Weights of a small image embedding model: patch size [4, 4], batches of 64.
Rows from block 4 of a small image embedding model, named by matrix and row number. Rows with one number belong to one neuron. Each number is 128 + 24 x the weight over its row's rms, rounded and kept within 0 to 255. All counts start at 0.
After each neuron's rows are labels from the 100 images, of 14976, where the neuron reaches its highest value: "top examples" is what is common among them. Only what is clearly more common there than usual is listed. The data: procedural textures in two colours, tilted and lit. In brackets: how many of the 100.
# fc1: MLP up (model.blocks.4.mlp.fc1.weight, 768x128), inputs 0-127
# fc2: MLP down (model.blocks.4.mlp.fc2.weight, 128x768, transposed), outputs 0-127

fc1.547 [109 108 142 124 113 104 158 108 143 135 125 134 130  73 133  88 103  95 128 134 125 139 126 104  90 158 113 131 103  92 169 124 131  87  90 158 142  79 122 122 145 139 125  96 129 123 129 141 115  93 113 124 106 145 148 101 139 142 136 100 144 144 109 108 107 155 149 107 146 107  99 182 165 132  93 143 131 116 141 136 116 143 187 152 153 106 102 153 149  87 123 159  86  98  89 146 147 128 124 121 103 159  72 118 134 135 103 139 151 137 112 130 162 181 124 157 126 168 128 137 134 129 188 143 148 135 123 151]
fc2.547 [100 145 118 127 103 132 111 158 167 138 172  90 111 109 104 131 165 131 133 127 132 173 139 112 143 124 136 116 133  95 123 129 118 138 144 127 163 184 129 149 115  82 149 121 167 146 157 113 152 138 162 134  67 185 143  95 122 149 111 111 165 122 143 128  67  78 107 103 156 196 112 148 133 130 126 149 143 189 131 126 112 114 135 119  77 144 160 122 148  89 140 118 116 119 166 140 151 107 139 104 125 108 101 131 118 120 122 109 147 114 116 110 129 100 128 120 156 136 135 145 128 114 110  95 106 138 127 146]
top examples: purple (68); pattern colour: purple (68); teal (53); ground colour: teal (53)

fc1.409 [147 109 120 227 182 136 128  99 138 109 152 121 112 137 181 138 132 119 154 132 126 109 140 108 141 151 121 141  80 167 149 105 117 112 128  87 138 135 116 124 161 151 117 153  82 129 105 160 114 120 137 101 171 117 119 136 113  96 118 128 117  86 141 138 154 139  99 153 143 142 141 108 119 114 126 104 133 139 104 163 135  98 127 112 140 181 115 130 147 109 130 157  75 159  74 146 107 154 139 156 130 128 161 147 153 162 104 141 151 132 139 139 154 152 144 106 163 121  95 132 131 164 127 149 138 130 115 109]
fc2.409 [148 121 160 111 165 111 109 139 174 141 112 139 114 134  67 140 132 122 140 133 126 122 140 141 170 125 191 108 132 156  93 154 102 137 200 139 149 141 146 170 126 127 139 153 123 171 142  95 125 135 131 128 124 141 140 139 115 125  95 156 157 100 182 141 115 107 166 156 135 121 182 118 120 139 147  73 111 160 137 141 105 123 124 142 124 127 124 166  81 116 127 119 134 148 141 118 137 124 124 152 153  80 142 124 118 119 115 117 133 151  80  88 114 101 132  97 160 125  99 138  81  96  95 128 123 127 117 108]
top examples: green (100); ground colour: green (90); grey (47); pattern colour: grey (40)

fc1.205 [135 148 120 135 150 144  82 144 161 157 186 101 157 109 112 163 171 128  89 115 133 150 144 120 188  90 141  84  76 115 116 139 126 131 133 133 132 168 161 127 120 120 148 127 133 155 131  94 150 110 153 142 106 166 152 134 103 133 103 145 155 135 154 101 115  85 102 132 143 172 126 106 117 152 159 111 113 158 111 150 126 107  96 115 109 182 140 155 115 130 129  95 145 124 130 129 129 143 122 147 160  87 145 150 100 138 151 112 113 127 125 115 122 103  98 119 165 125  94 147 128 132  91  81  81 140 113 122]
fc2.205 [116 131 108 136 111 120 147 124  96 127 133 125 126  74 144 115 125 113 132 117 132 146 119 128  97 168  92 110 127  90 135 130 134 113 106 116 163 106  65  94 134 128 137 109 133 135 161 123 143  94 144 165 113 138 135  77 176 140 111  83 140 120  85 136  88 133 116  93 153 116  64 126 127 105 116 148 146 116 168 121 150 144 139 128 149 141 135 113 143  89 150 162 104 138 109 146 133 128 117 125  99 198  95 120 117  91 131 137 132  87 130 147 130 175 127 172 101 113 139 133 182 120 152 106 141 164 147 128]
top examples: green (88); pattern colour: green (88); grey (44); ground colour: grey (43)

fc1.268 [114 160 149 147 168 139 156 127 143 148 155  92 131 144 138 114 118 157 151 146 103 120 168 161 135 116 113 144 133 145 148 148 107 130 121 135 127 102 112 116 195 117  82  94  88 111 106 156 157 106 108 107 167  98 155 136 138 148 164 108 135  81 116 129 175 132 128 161 141 121 147  93  92 164 112 113  93 144 100 144  97 142 112 163 125 128 151 114 100  98  66 151 108 100 134 125 114 115 161 137 129 107 124 103 138 157 143 120  81 137 172 127 161  84 120 109 156 104 122 141 147 101 134 145 114 122 138 131]
fc2.268 [113 143 130 129  94 134 139 168  87 135 121 157 117 114 118 120 144  91 120 131 110 157 126  88 159 111 102 141 127 116 121 113 159 133 112 123 115 167 134 140 127 151 137 104 176 144 144 145 114 128 124 127 103 174 106  69 139 135  71 155 116 156 120 146 125  90 159  85 114 172 118 127 100  92 199 117 100 153 135 137 178 102 127 115 126 173 119 138 184 176 180  89 132 137 127 131 148 117 129 144 115 151 103 134 122  91 138 106 138 109 140 123 105 120 137 157  99 149 144 110 133 129 120 109 154 112 140 104]
top examples: brown (46); purple (45); white (44); ground colour: brown (40)

fc1.335 [125 152 148 131 182 157 136 125 135 138 171 106 121 145 192  85 150 121 147 117 100 133 135 157 150 116  84 115 136 165 173 143 124 137 116 101 150 120  89  51 182 139  89 120 134 117 109 149 152 128 136 132 174 146 121 105 103 144 130 116 125 114 124 128 186 101 131 132 161 107  89 105  99 129 152 113 107 145  94 140 114 154 122 121 108 150 133 128 130 116 138  98 132 116 123 119  91 136 155 131 129 137 150 105 169 119 139 104  88 121 180 163 145 115 133 144 115 146 117 118 165 161 129 113 141 147 111 100]
fc2.335 [115 141 141  78 113 114 129 112  77 127 105 184 140 101 112 139 122 132 103 128  98  98 120  88 127 137 107 118 110 102 131 119 110 124 118 124  97 137 141 167  93 120 125 110 169 105 141 110  95 127  94 136  91 152  62 108 166 126 133 166 114 127 122 115 129 133 158  98  82 150 152 115 134 106 156 144 133 119 185 121 145 103 121 130 178  97 106 129 174 172 129 105 163  97 123 116 157 125 127 126 139 164  88 127 120 131 120 121 154 116 133 113 110 124 139 162  92 124 155 146 145 121 161 121  95  95 176 134]
top examples: brown (87); ground colour: brown (78); grey (46); pattern colour: grey (43)

fc1.529 [153 149 167 146 161 159 127 109 112 149 113 113 138 110 158 128 128 100 133 157 115 119 150 143 131 114 117 111 137 178 136 146 133 115  95 153 123  84 121  84 142 139  91  93 136 103  82 123 134 105 150 117 202 120 126 139 103 128 168 118 147 142 123 135 178 142 145 146 100  75 107  81  83 166 125 106 102 110 109 152 119 135 123 128 125 152 129 133 129 131 108 106 122  99 139  95  83 145 133 141 160 112 125 120 148 111 108 139  93 167 144 137 109 109  91 120 101 115  86 113 139 153 135 102 103 174 133  88]
fc2.529 [110 134 129 113 102 107 149 150 117 137 130 145 123  89 117 124 135 132 114 132 123 130 122  70 141 124  90 134 119  73 144 122 116 137 123 112 140 151 126 154  70  73 115 105 183 140 146 159  86 128 143 126  88 182 113 106 140 139  94 155 117 134 148 113 122 142  99 117 149 184 124 132 143 112 140 164 164 128 139 133 156 112 120 142 118 131 163 126 180 122 150 119 146  84 138 110 144  85 139  69 132 134 110 133 129 114 128 113 179  81 135 104 107 126 120 160 136 113 158  99 144 106 153 102 127 100 154 155]
top examples: brown (83); ground colour: brown (78); yellow (40); pattern colour: yellow (38)

fc1.177 [122 141 161 142 113  84 107 121 141 100 126 144 139  94 117 167 143 131  86 163 153 158 137 100 135 153 128  95 112 112 147 144 115 130 140 153 144 135 161 115 109 129 163 124 143 140 163 137 135  97 146 100  93 180 105  93 105 174 144 139 142 168 122 120 108 108  96  84 133 178 146 158 108 142 157 123 151 100 120 134 131  99 153 122 113 128 101 136 161 166 132 111 150 100 127 136 143 141 184  81 125 152 100 140 104  96 104 142 156 112  91 143 123 127 119 164 102 145 132 163 162 180 153 115 115 144 125 151]
fc2.177 [154  96 142 194 116 183 119 114 106 118 122 149 149 167 164 139 104 117 153 148 119  94 107 152 165 121 118 159 118 142 105 102 132 109 133 132 146 115  99 135 125 168 102 122 122 127 100 114 127 163 108 156 169  79 125 199 107  98 145 152  94 144 111 120 137 133 119 117 113 106  86 117 145 125 124  93 106 132 124 174 133 163  89 113 156 156 100 126 109 147 162 140 154 132 105 123 109 127 128 177 141 140 155 129 118 137 131 136  89 157 143 163 118 135 118 112 115 111 132 119 134 152  58 142 132 136 108 115]
top examples: blue (74); ground colour: blue (74); teal (36); pattern colour: teal (34)

fc1.713 [128 142 115 140 176 112 122 128 131 117 116 120 124 138 125 103 123 110 136 155 132 140 165 139  94 128 156 110 113 176 159 143  94 111 131 118 110 126 129  91 185 152 135 118  92  92 113 115 151  91 130 105 173  95 165 124 106 142 152  67 162 111 125 129 178 107 145 151 121  97 109 125  86 172 100 131  96 131 104 156  85 140 175 131 112  97 132 138 112 156  64 136 131 134 140 123 127 145 162 122 131 129 148 103 113 123 132 143  89 175 143 131 155 107 116 134 121 127  78 145 123 121 171 118 132 156 123 132]
fc2.713 [133 109 103 131  83 143 123 132 106 114 121 166 150 158  98 129 112 137 123 142 145 127 122  86 169  96  89 167 125  83 109 110 122 121 112 121 150 181 138 179  92 143 109 147 140 166 143 129  92 110  77 130  93 146 121 108 103 122  89 147 100 136 130 106  81 123 129  99 138 141 130 138 132  85 149 125 115 164 159 137 178  87 105 124 136 156 118 174 149 134 191  93 100 159 131 119 143 135 139 144 112 139 127 132 130 144 123 122 167 135 114 121 140 136 126 119 164 147 144 105 133  86 138 130 150 100 106  93]
top examples: purple (99); ground colour: purple (70); pattern colour: purple (29); pattern colour: grey (25)

fc1.572 [ 86  95 159 151 127 119  81  97 138  84 113 121 138 132 137 168  87 137  88 164 143 123 137 116 155 120 140 111 122 101 138 140  67  95 141 168 137 154 142 135 125 107 149 117 147  93 131 116 159 140 115 108 106 146 100 136 121 151 137 152 133 136 145 131 106 132 101 119 107 132 110 174 152 163 160 132 148  97 138 148 133 105 116 179 153 121 114 162 127 148 134 100 122  93  77 123  90 121 171 102 157 148 149 139  76 114  77 171 144 121 113 132 153 108 133 106 151 138 151 169 145 151 156 120 125 123 142 121]
fc2.572 [159 115 131 146 117  71 118 137  84 111 145 162 180 173 133 138 115 153 120 140  97 148 138 140 174 114 121 110 122 105 130 178 122 123 166 142 153 124  85 134 123 168 135  82 122 147 172 143 138 124  90 137 149 105  98 133 188 125 132 154 125 141  92 108 145 132 118 139 132 130 116 142 143 120 115  91 117 106 151 129 123 109 109 140 160 143  98 149 105 132 135 103 128  95  67 111  81 126 132 147 190 135 147 125 122 102 127 140  90 163 138 117 142  97 122 153 109 113 143 126 158 143  96 153 120  99  97 110]
top examples: blue (98); ground colour: blue (98); pattern colour: white (28)

fc1.136 [155  82 122 180 153 124 113  87 115 114 137 116 126 121 161 126 113 107 151 141 144  96 185 115 124 130 116 141 102 112 131 132 165  89  81 106 131 134 113 120  95 131  97 149  89 105 134 163 104  90 125  93 139 122 139 134 137 123 125 138 112 117 117 125 103 153 107 143 144 133 129 157 122 132 114 103 120 138 130 152 163  96 100 120 155 162 122 162 176 126 131 133  67 139  81 139  86 143 100 147 129 151 164 151 133 159 115 183 162 112 158 129 117 170 166 136 154 130 114  94 133 157 153 142 138 114 112  91]
fc2.136 [147 119 181 164 137 137 132 121 175 135 146 106  83 121  88 149 144 109 123 132 140 103 131 109 135 147 158 128 118 159 112 114  91 127 187 127 147 132 147 151 121  98 112 169 145 165 112 104  96 159 166 118 125 141 144 142 103 119 112 146 144  95 224 136  96 129 149 156 104 130 130 132 145 121 143  96 136 153 156 129 115 164 138 134 133 123 134 135 112  96 140 156 133 151 142 119 160  73 115 147 123 121 116 153 117 131 127 112 146 149  91 110  92 145 115 114 158 108 109 130  89  94  97 129 142 181 137 118]
top examples: green (100); ground colour: green (97); pattern colour: blue (31)

fc1.762 [188 123 135 130 160 102 130 147 132 136 167 109 132 133 134 159 150 147 117  79 115 141 149 133 154 149 134  69  72 143 129 116 129 134 163 124 192 111 122 105 150 134 168 103 134 130 156 104 119  88 156 139 128 170 111  79 166 133 114 155 181 106 108 122 130  82 139 158 137 181 124 118 101 126 163  95 111 120 123  94 123 111 111 160 129 167 138 124 156 100  95 163 113 123 112 143 122 123 142 124 160 119 101 105 120 123 137 138 124 153  93 122 111 131 145 166 135 113 126 148 147 156 122  94 123 111 141 117]
fc2.762 [ 84 107 104 110  61 119 137 138 157 121 101 136 162 113 126 129 119  95 127 128 133 132  98 169 119 152 120 159 133 105 118 115 130 135 108 136 118 123 122 113  96 134 103 149 132 146 139 119 127 141 144 190 119  95 139 162 108 120 116  96 128 203 116 139  98 168  96  62 131  71  88 121 130 119 116 135 144 127 160 139 144 159 143 122 159 143 113 141 104 112 187 140 142 152 154 132 134 140 109 143 113 147 151 131 142 109 120 125 112 128 122 146 118 191 120 142 115 129 116 104 110 136  86 128 108 187 101 137]
top examples: green (68); pattern colour: green (68); grey (48); ground colour: grey (47)

fc1.742 [141 145 137 143 132 114 158 118 136 142 103 104 105 100 151 113 127 112 140 120 151 136 119 152  89 137 159 148  94 181 171  99  89 123 125 119 169 141 127  67 172 148 116 115 116 108 132 134 160 101 122 118 110 118 139  72 162 153 149  84 147 139 111 136 110 104 131 151 145 158 113 138  74 127 123  97 122 134 104 129  85 139 161 181  85 116 127 107 153 140 120 158  79 107 114 146 119 153 148 114 104 152 138 106 137 119 140 153 101 124 120  98 123 112  92 155  99 125 117 127 141 158 138 160 174 164 119 141]
fc2.742 [127 144 111 136 124 153 109 105 143 136 179 135 132 115 121 108 149 129 123 115 131 106 117 113 152 127 120  89 117 133 117 103 113 129 135 149 137 152 180 181  61 109 125 183 116 112 111  95 134 149 111 116  93 145 115 149 105 133 141 164 109 110 166 126  85 136  91 109 123 155 140 119 163 143 147 164 167 124 135 123 120 114  90 130 133 125 145 129  98 127 146 105 159 131 124 129 128 122 110 113 122 128 115  99 107 171 131 124 189 125  88 122 133 144 146  62 186 129 158 182 135 129 128  83  97 111 158 118]
top examples: blue (70); pattern colour: blue (70); pink (48); ground colour: pink (47)